From a checkpoint of a small contrastive image-text model.
Training: soap at rate 0.0012, batches of 256.
Data: trained on scattered letters and digits in many colours, 97500 training examples, 23.1 epochs.
Rows from block 9 of the image encoder of a small contrastive image-text model, named by matrix and row number. Rows with one number belong to one neuron. Each number is 128 + 32 x the weight over its row's rms, rounded and kept within 0 to 255. All counts start at 0. Numbers have three digits each. After the name is the row's rms in percent of the matrix's.
After each neuron's rows are labels from the 100 images, of 14848, where the neuron reaches its highest value: "patch colour" is the nearest of a few named colours to the mean colour under the peak. Only what is clearly more common there than usual is listed. The data: scattered letters and digits in many colours. In brackets: how many of the 100.
# fc1: MLP up (encoder.blocks.9.mlp.fc1.weight, 1536x256), inputs 0-63
# fc2: MLP down (encoder.blocks.9.mlp.fc2.weight, 256x1536, transposed), outputs 0-63

fc1.434 111:118115100133124113184110120118135108129143130141188142099118149139148117132041143048117119142142129073142081180144115133089099090144170087153134128117100165128143190131000093163127103119099129
fc2.434 111:086121065184111189127128098145128114152164030140083130153100144073170104039127065109185128115118106152129128104144095088089134136230127133039134128129133129140180153109128130154099110128139141
patch colour: brown (33)

fc1.686 069:141127132064130133130197124129212165133137128162128163144060120127194148186106156128142014116091103117123117116150216124130135057139137084121167129152127094121103127112123080134109146115111124
fc2.686 044:120117106130164062073144137146141137123000104098128084000129122114124047113173130127129127124162140118080138100157145045182143160120105130203255117125135091115099110129140100100128109139115148
patch colour: pink (50)

fc1.691 068:146092153148158138128134052132022130121118128131142133071163159126120142120109209140126147040126028085098136134126140157127134110161113117063231109139134065128112186137138118139117121128125105
fc2.691 043:137103146107131092129121163122140118113141109133126127128128140144137111130027033136087129124128130155136132007230134115137123128115132114133123105123128107114101118255128122149176122135113122
patch colour: pink (60)

fc1.481 092:127126117154113132142164074146171208152167126211130117129137127084132108157130136127078153114114144151150130120119133110111126126175118130100122110097137131128082150112129082126249166134129116
fc2.481 090:067141133106123110164141137119102089170146079125143055165171094136126117123101155146131126126187033164100134132142170131128088091209072144162142126142120109139125119131156086171123182126123155
patch colour: grey (25)

fc1.559 074:150156115123130133048121130138169116130124129141161124128103135125130109128104132128141127138129068105126116129126127132136126128130122173109050139140129131118092130134132124117184109156127126
fc2.559 051:125146151136135102108131155144122142130131131129134175136125224128138126119127146124129097121131155127125158112209135127089129113143122122128119110133122124128126182086109125125123119116131180
patch colour: pink (52)

fc1.692 121:109110031093166076210123136131096138174131119147126111153087141104109075094126181006114163117138134126139101188096089112101091072182119119130120051126122130113126116124122170109109129151128129
fc2.692 114:128124105075077121163207129128097155099248126154128125160128133133128134123166138117118129127117153140131150128118181149185134155126104130109147132129108125129106118143128114157161092189101130
patch colour: brown (35)

fc1.139 113:132090085126110097114127103064106144010140105061104233115129055137125125107131134160140105085137109131115126099158116125127127127104128138042074137143141146138121123127089130135099116069130122
fc2.139 129:089113115112123116175127109127139106114119068132150111118058116238159125120102151067174118166124145122115132111188121178125100118135117050128129119138127100093135121139117115108097120166135145
patch colour: pink (73)

fc1.761 109:123151132125118127120121146136097116129103065213174129099043128128079135162134114108124025128128126176134115112125148255147128122123139109084142133104080128105096131119120104127131119160157127
fc2.761 116:143112094098115151150136126107041112135136114140133084105039119119160116135131133097127127107124132147148161152129157112125130145126132133104134128031140127138197093147131087148140255127127134
patch colour: pink (62)

fc1.415 067:052125119149149074144128133127149156044128115161157140121043130132121144147113127114126138128110124089099120178070005099116134121112126138033128180154129149133130124122169121124143127128126121
fc2.415 052:119109134038129162128128130101145159128182077123109173156171142103149108141101096169124116166128114144158133102124118159144096144102165196171131102134129156107108084156128027137106142041167098
patch colour: grey (28)

fc1.744 123:107138155138125143112093158136170206118092141103119123129089102106146100093243041170066113160128074116128109112124123168166180129126126162127129131158133128128089144139146098155120142129114083
fc2.744 118:128131153137101130172125124135125119145145031133071124132058128089216111134133100113132132143137094115128255123073129067124064137126070148129088152128096128106128131144132129053138158130126079
patch colour: pink (55)

fc1.262 067:045125128126114112089128045101141113107131120122123141100109163072123144126128129127121136129158136129134162123148189133161151174131125133134163131109110127131123116153121124122114131135088137
fc2.262 047:131132201103129122164158101144091093063120150136255187122255136096126160121092141113116119131095136167117114137164114160129058121125135158121121122130156132136130139148076139139198123136137090
patch colour: pink (51)

fc1.457 111:116133131174099125073130135115123128135149082211086138120141082159125129046125123077130131162138160103135159118179128117120111089131117104127133050123094072090099127124123102131131119160141129
fc2.457 105:130100142132096111154136123153130140107150063114141118223160052145119132119026109128115126109133144141107191137123122121124156119155134129127132107103137128123126083104087127118124165133064137
patch colour: brown (43)

fc1.18 131:088109128127127128148094064070109169111118120116089127108122190072132000093138136127094061136085121194079159118112116140125127130122137121105122120128144128112108111062109052164138129174198114
fc2.18 129:154130134125118145138146127171144128130123128129099173103098154131136168151134116146053164146120139148102129100100124119101131128154092220096112170174129120127138065125108155091144099137136161
patch colour: pink (54)

fc1.635 087:143127092139166111130192095119128129085132126105128079093120132140131111133139152128100189131123127120124135122116082126126140036128126128171104113147103131128113121131136049120163128118132092
fc2.635 103:111180134128116138157095141157133139125126159138136141127114139129120121127129136139082180100121090116101156124129180160117176126208127123133129136141104123141119146114110180126129000144124120
patch colour: brown (38)

fc1.729 124:145173150129125094113135128010127123124117047118133137153129137145118137086119123122130129124254142128129119230135149132139175082125129156092126126163153127140127133135128132120130126125131100
fc2.729 134:111132063123128197154147089124186127130137034165139119139128097144136104133017143132148127189161103137123139089132130099129153153255139120127160144116128154129149117127038143131128122142126127
patch colour: brown (64)

fc1.165 105:145121125128104129108121131131136128116125129140010137223120055088109126111130124128127189130104200123094122135104145123155138105129134218034084140131127121099141140136056135128136124127126165
fc2.165 142:154115057167155032168130126121129134158127162069130173125075150095127051133089135112138110135153110125159127167128104127093172130129119101134190168137123136130137115144143109136095135122126159
patch colour: white (50)

fc1.217 074:124109136088102074123110110151128125111115139132248128152093139129153048126121065120111126018163109211080170138136120118122126120142169083123145083117152128137123127126140120133171139204101134
fc2.217 068:164125134175139123137123132127101134119124101150068132110087140126118108135128094132108090148152112041122104169122127142154065157144153175108124128111137095127135055169120126104152130165116128
patch colour: grey (27)

fc1.65 111:084155112120122150099105136124127132187103087138071160157120076142128142117126129140136135065090183151097158128166135110202128087127130110125161106128066146126184148192118132108115123138124144
fc2.65 121:078116113037105126125140121046132126146162052137088230143126111127193125127114176155096191122131129117133129137127127133204105122092137156163133137128040133162211125163124177117128072111118140
patch colour: black (65); brown (35)

fc1.566 119:128123106121141112158252141109115130140129121154141125141148051114109128122132124166129141129175098120129118085115162135129089086079188132111120124124143159123147113120144055144066070155133138
fc2.566 124:157195109127113118154145099130154135143122135046127069144124106190126115145114123130121126177013128129133124124130148099144096129119126148107157128135140048127188073124121094112127146113163127
patch colour: pink (56)

fc1.2 107:124072109114117140132123128105070126131130136126128134120114094141155171133119083121133132116119170173207191146029148138127128137078133143155141159134153131203118147166135140140105110170074128
fc2.2 113:119225129204089131120144129119154148128121213122152109124129137219072125111250136108123146112129128132129109185149126141139107127186135177182122160124103157253147127111144131143136190115106061
patch colour: brown (47)

fc1.473 067:126100100128127125126122091137131137089151126158130123127131133130022130127122157117136027104154131071137086231121133127131201128202136113109145173133128143002130115131137137128127151149132129
fc2.473 041:128136126127149132126147137123118121141144154128125117112061164087186132131255119065039140130121126150133144137133229118139138086131137141122119128117038155127125138134113117130133141126098137
patch colour: brown (47)

fc1.115 096:149128123095134126115146135103129120147137083234081094129127135111158161123102138128087137095096137143164029137113164097120119130103128052145128055119123149131118129027124145078124132147152132
fc2.115 089:127125137136114121128113125136116139144156110090130110122128181139205122099152118127131121090123146113129084078089070084121134093209138112120104180129123095203230122110131159186132116120125132
patch colour: white (51)

fc1.447 100:077109126147067028238130175140143089128128120106121131177170164121213128103057106123098123206132093100140109189129122123113108112123150140066137119089125092126059131093130032189125151105122125
fc2.447 108:095128129176127126165126112135123124054133065150099072156099133130136132146116119127129114142135110131039149066084120099127093140128128211137101138116128119121156070255128088130110132127120063
patch colour: pink (50)

fc1.553 118:125103155127178127109092192128128128124089127182112054137140126164110127154144105174110129137165224132118146131132116182129128128135133134110162113122131099113094122130166116109126169138130089
fc2.553 096:132048150145183221143057126174134151130134139128132074152142105082090133103127119156144133154104132104130183136136055124086144140159126135128111084151128126130130129141120255133124191057112177
patch colour: pink (61)

fc1.294 097:118142131184136132117154139094127174105116141115153139172109129115141115129137168145108117069092136170206109152122054127100080105081129172134134124132153127118073117069170089150116024149120128
fc2.294 105:141104116133092138155124142139125126120136106160120135091140126134044128067071137084138123170124127143087131101139134172083198124110114149107138129169094195162143143106036118166034080033196123
patch colour: black (67)

fc1.623 110:062079111128118114130142129092118123135125089162104185096131131177210130083163129092121130129170102081127136134123127128114126128158126178111099154135136126082081116190123130110131190127127124
fc2.623 114:128122182160092129201097126172134122153127066134073129111063137126140128139106102125079136129195129255102127099132105086095088116152124128127094123137100111119109157146140124129186124123119000
patch colour: pink (63)

fc1.571 113:115140112128128112148130108102129140127119096172175124132119067114142136121153215123125134124155125149111090160107207134156163129123115086102142065112147092104064160131130110164142146163094134
fc2.571 115:155126165085138117133140130129129098145173128127158158142118142130155129187108145123137212041143138160073126104146175127123183134056121131145140134101134112136107118177148132060192164126152084
patch colour: grey (25)

fc1.24 123:143127163128114123042058089125127155123122158128199097141130142168123130129137134191128119106087127128095126128128124191037138128138126107071122152131156136131122123110106134067153132126120123
fc2.24 129:092054114172138144121097073129123141104124142132113104095117111111094128123128082124147125117120145135136174110133072114000165158171128095125167128139120143158121129122167143124120129088129136
patch colour: pink (66)

fc1.81 115:097143144166085110101104149059107170185140081135139128118126174117110149109143099081125136127129130128056134107144118225126118114143149065084130206127082142134002119097116109089127136127121125
fc2.81 114:128096135135152193130109072063195139125129122130119058137110111217122038139133131097132137165165153132157100103126082145054182107125127182088124154102159147077115127118148178178130120091200076
patch colour: pink (49)

fc1.383 105:169159130122116129128134194125152172130088099097148124139131144092132126150128092132147061168150128149125182129116140129134127061148142185067224128143087093053113123110190111118127128155134084
fc2.383 119:125120095111095148161145116112083143100142105181129008131124118131151128130128204129126109134096108181127255125128156112119078151154131143122135128090129129128129065131128110115129247108116128
patch colour: pink (60)

fc1.277 148:029085132126161141128131167103117102085119091104062123149167144192124129112105124112124128159129130127124128239126132138129128129127105189131094162119127132090141170153053135104220127071127149
fc2.277 145:066127061190079143192159130132138059143106125101129130125108184201128105104105072199128142124123157133126117139125119125114095141086142131125128180129093124128206118216127130123142132131121101
patch colour: pink (59); grey (26)

fc1.730 114:001115116127240112145120149125159102131181065126112127140161169171206139046094134142130129156123132142123128197127138186106110124124129136078147118109134112121127155165128127118161135127133142
fc2.730 116:086126032143092146196184126128132066124128126125107147127129195195167128089072106216127190123128128123128126132123115133146055138097130128135132147180075106135176125187128128115159125128127122
patch colour: pink (63)

fc1.528 102:129099127106065088059124109114103205134097069126123155115122128124141098173129117097109069132169133178099244172109103162132160069156198103131133123130142134121124117131154179198102111158106144
fc2.528 109:098164135149101212174130121136196137140188124124128117172130140158115101118139130124111128077156123130128145162154127149151123171110118102093106196104127176127192118126224151133139076144117072
patch colour: brown (35)

fc1.287 110:121150129197106120144111137127136107136245105142123126146118130117139127129144000079060132113130136108113113072143130043117125104139140134136104141190134091135105144140126113066128136194132137
fc2.287 113:143129073206137124188145100132255103113092126117068137119195105115141124156021137046128139135134080137129130068127125132063119197062066140077160171127095134112126108114123122130118170117127101
patch colour: brown (56)

fc1.581 111:133128129150128146123134178144036124115108124138118103135147183067133199069132149069125072123122067197090115119156105157094134137139133067088153133112119129090092106124098123098113125139136130
fc2.581 122:081124184056128143126115119073160175077117129176135127132113140135141095120122087100126203122099129127078129144129127138129149145122065126129092123121119119170106103132133127145129195115161061
patch colour: brown (41)

fc1.492 090:162130139096116129103166177129092150127056069115141107170133136132127138159132158097134126129148167131126132104143125135135125123092133170146137128130166107131086117137121135115099135145038149
fc2.492 110:206128126136097151125108131089102146084122090130139126107092126085128139121144161124130175114089086125128173151130112155108129183137143144129121102080143129122140121126140097116059185126124128
patch colour: grey (26)

fc1.560 123:127129154111128122160148114112075126112136114128119168097158034249149134123159126118135138176110131154111096140183130162217144138195113086182129129128138223078115120113091169147134130187158163
fc2.560 142:120063126097129122110135116129126112125117102124127131134124129127131135118075240118119117136133133140126129147129131128133113139158115129168130119145126127128130127129125154120118037129078135
patch colour: brown (34)

fc1.754 105:139150132118138087042132129120133028146100128101113119169127135125128112070158066112116124086128203127126125165101130129132137127168149116129133106173134129150131132101125130118141126174150123
fc2.754 121:206141120130209144164162098125167153162120133170086131134165126134135128129141107120139116132067107128131131125151138156177156131056119132137107129110127125139165117146183143171111135088147130
patch colour: brown (41)

fc1.643 096:128146123068041139051220078106111134124139091147165114126056123116099185128125145059113128114105191129124120109127134136127126128141131139109120050153107137161150105132111049128014104128129147
fc2.643 112:150163127123153076109106136125140140114109135154129142099131095131131124141134001162134141144131139131099139127140130135097123132138174092153143127108127128140145129116055086129157118137159198
patch colour: pink (61)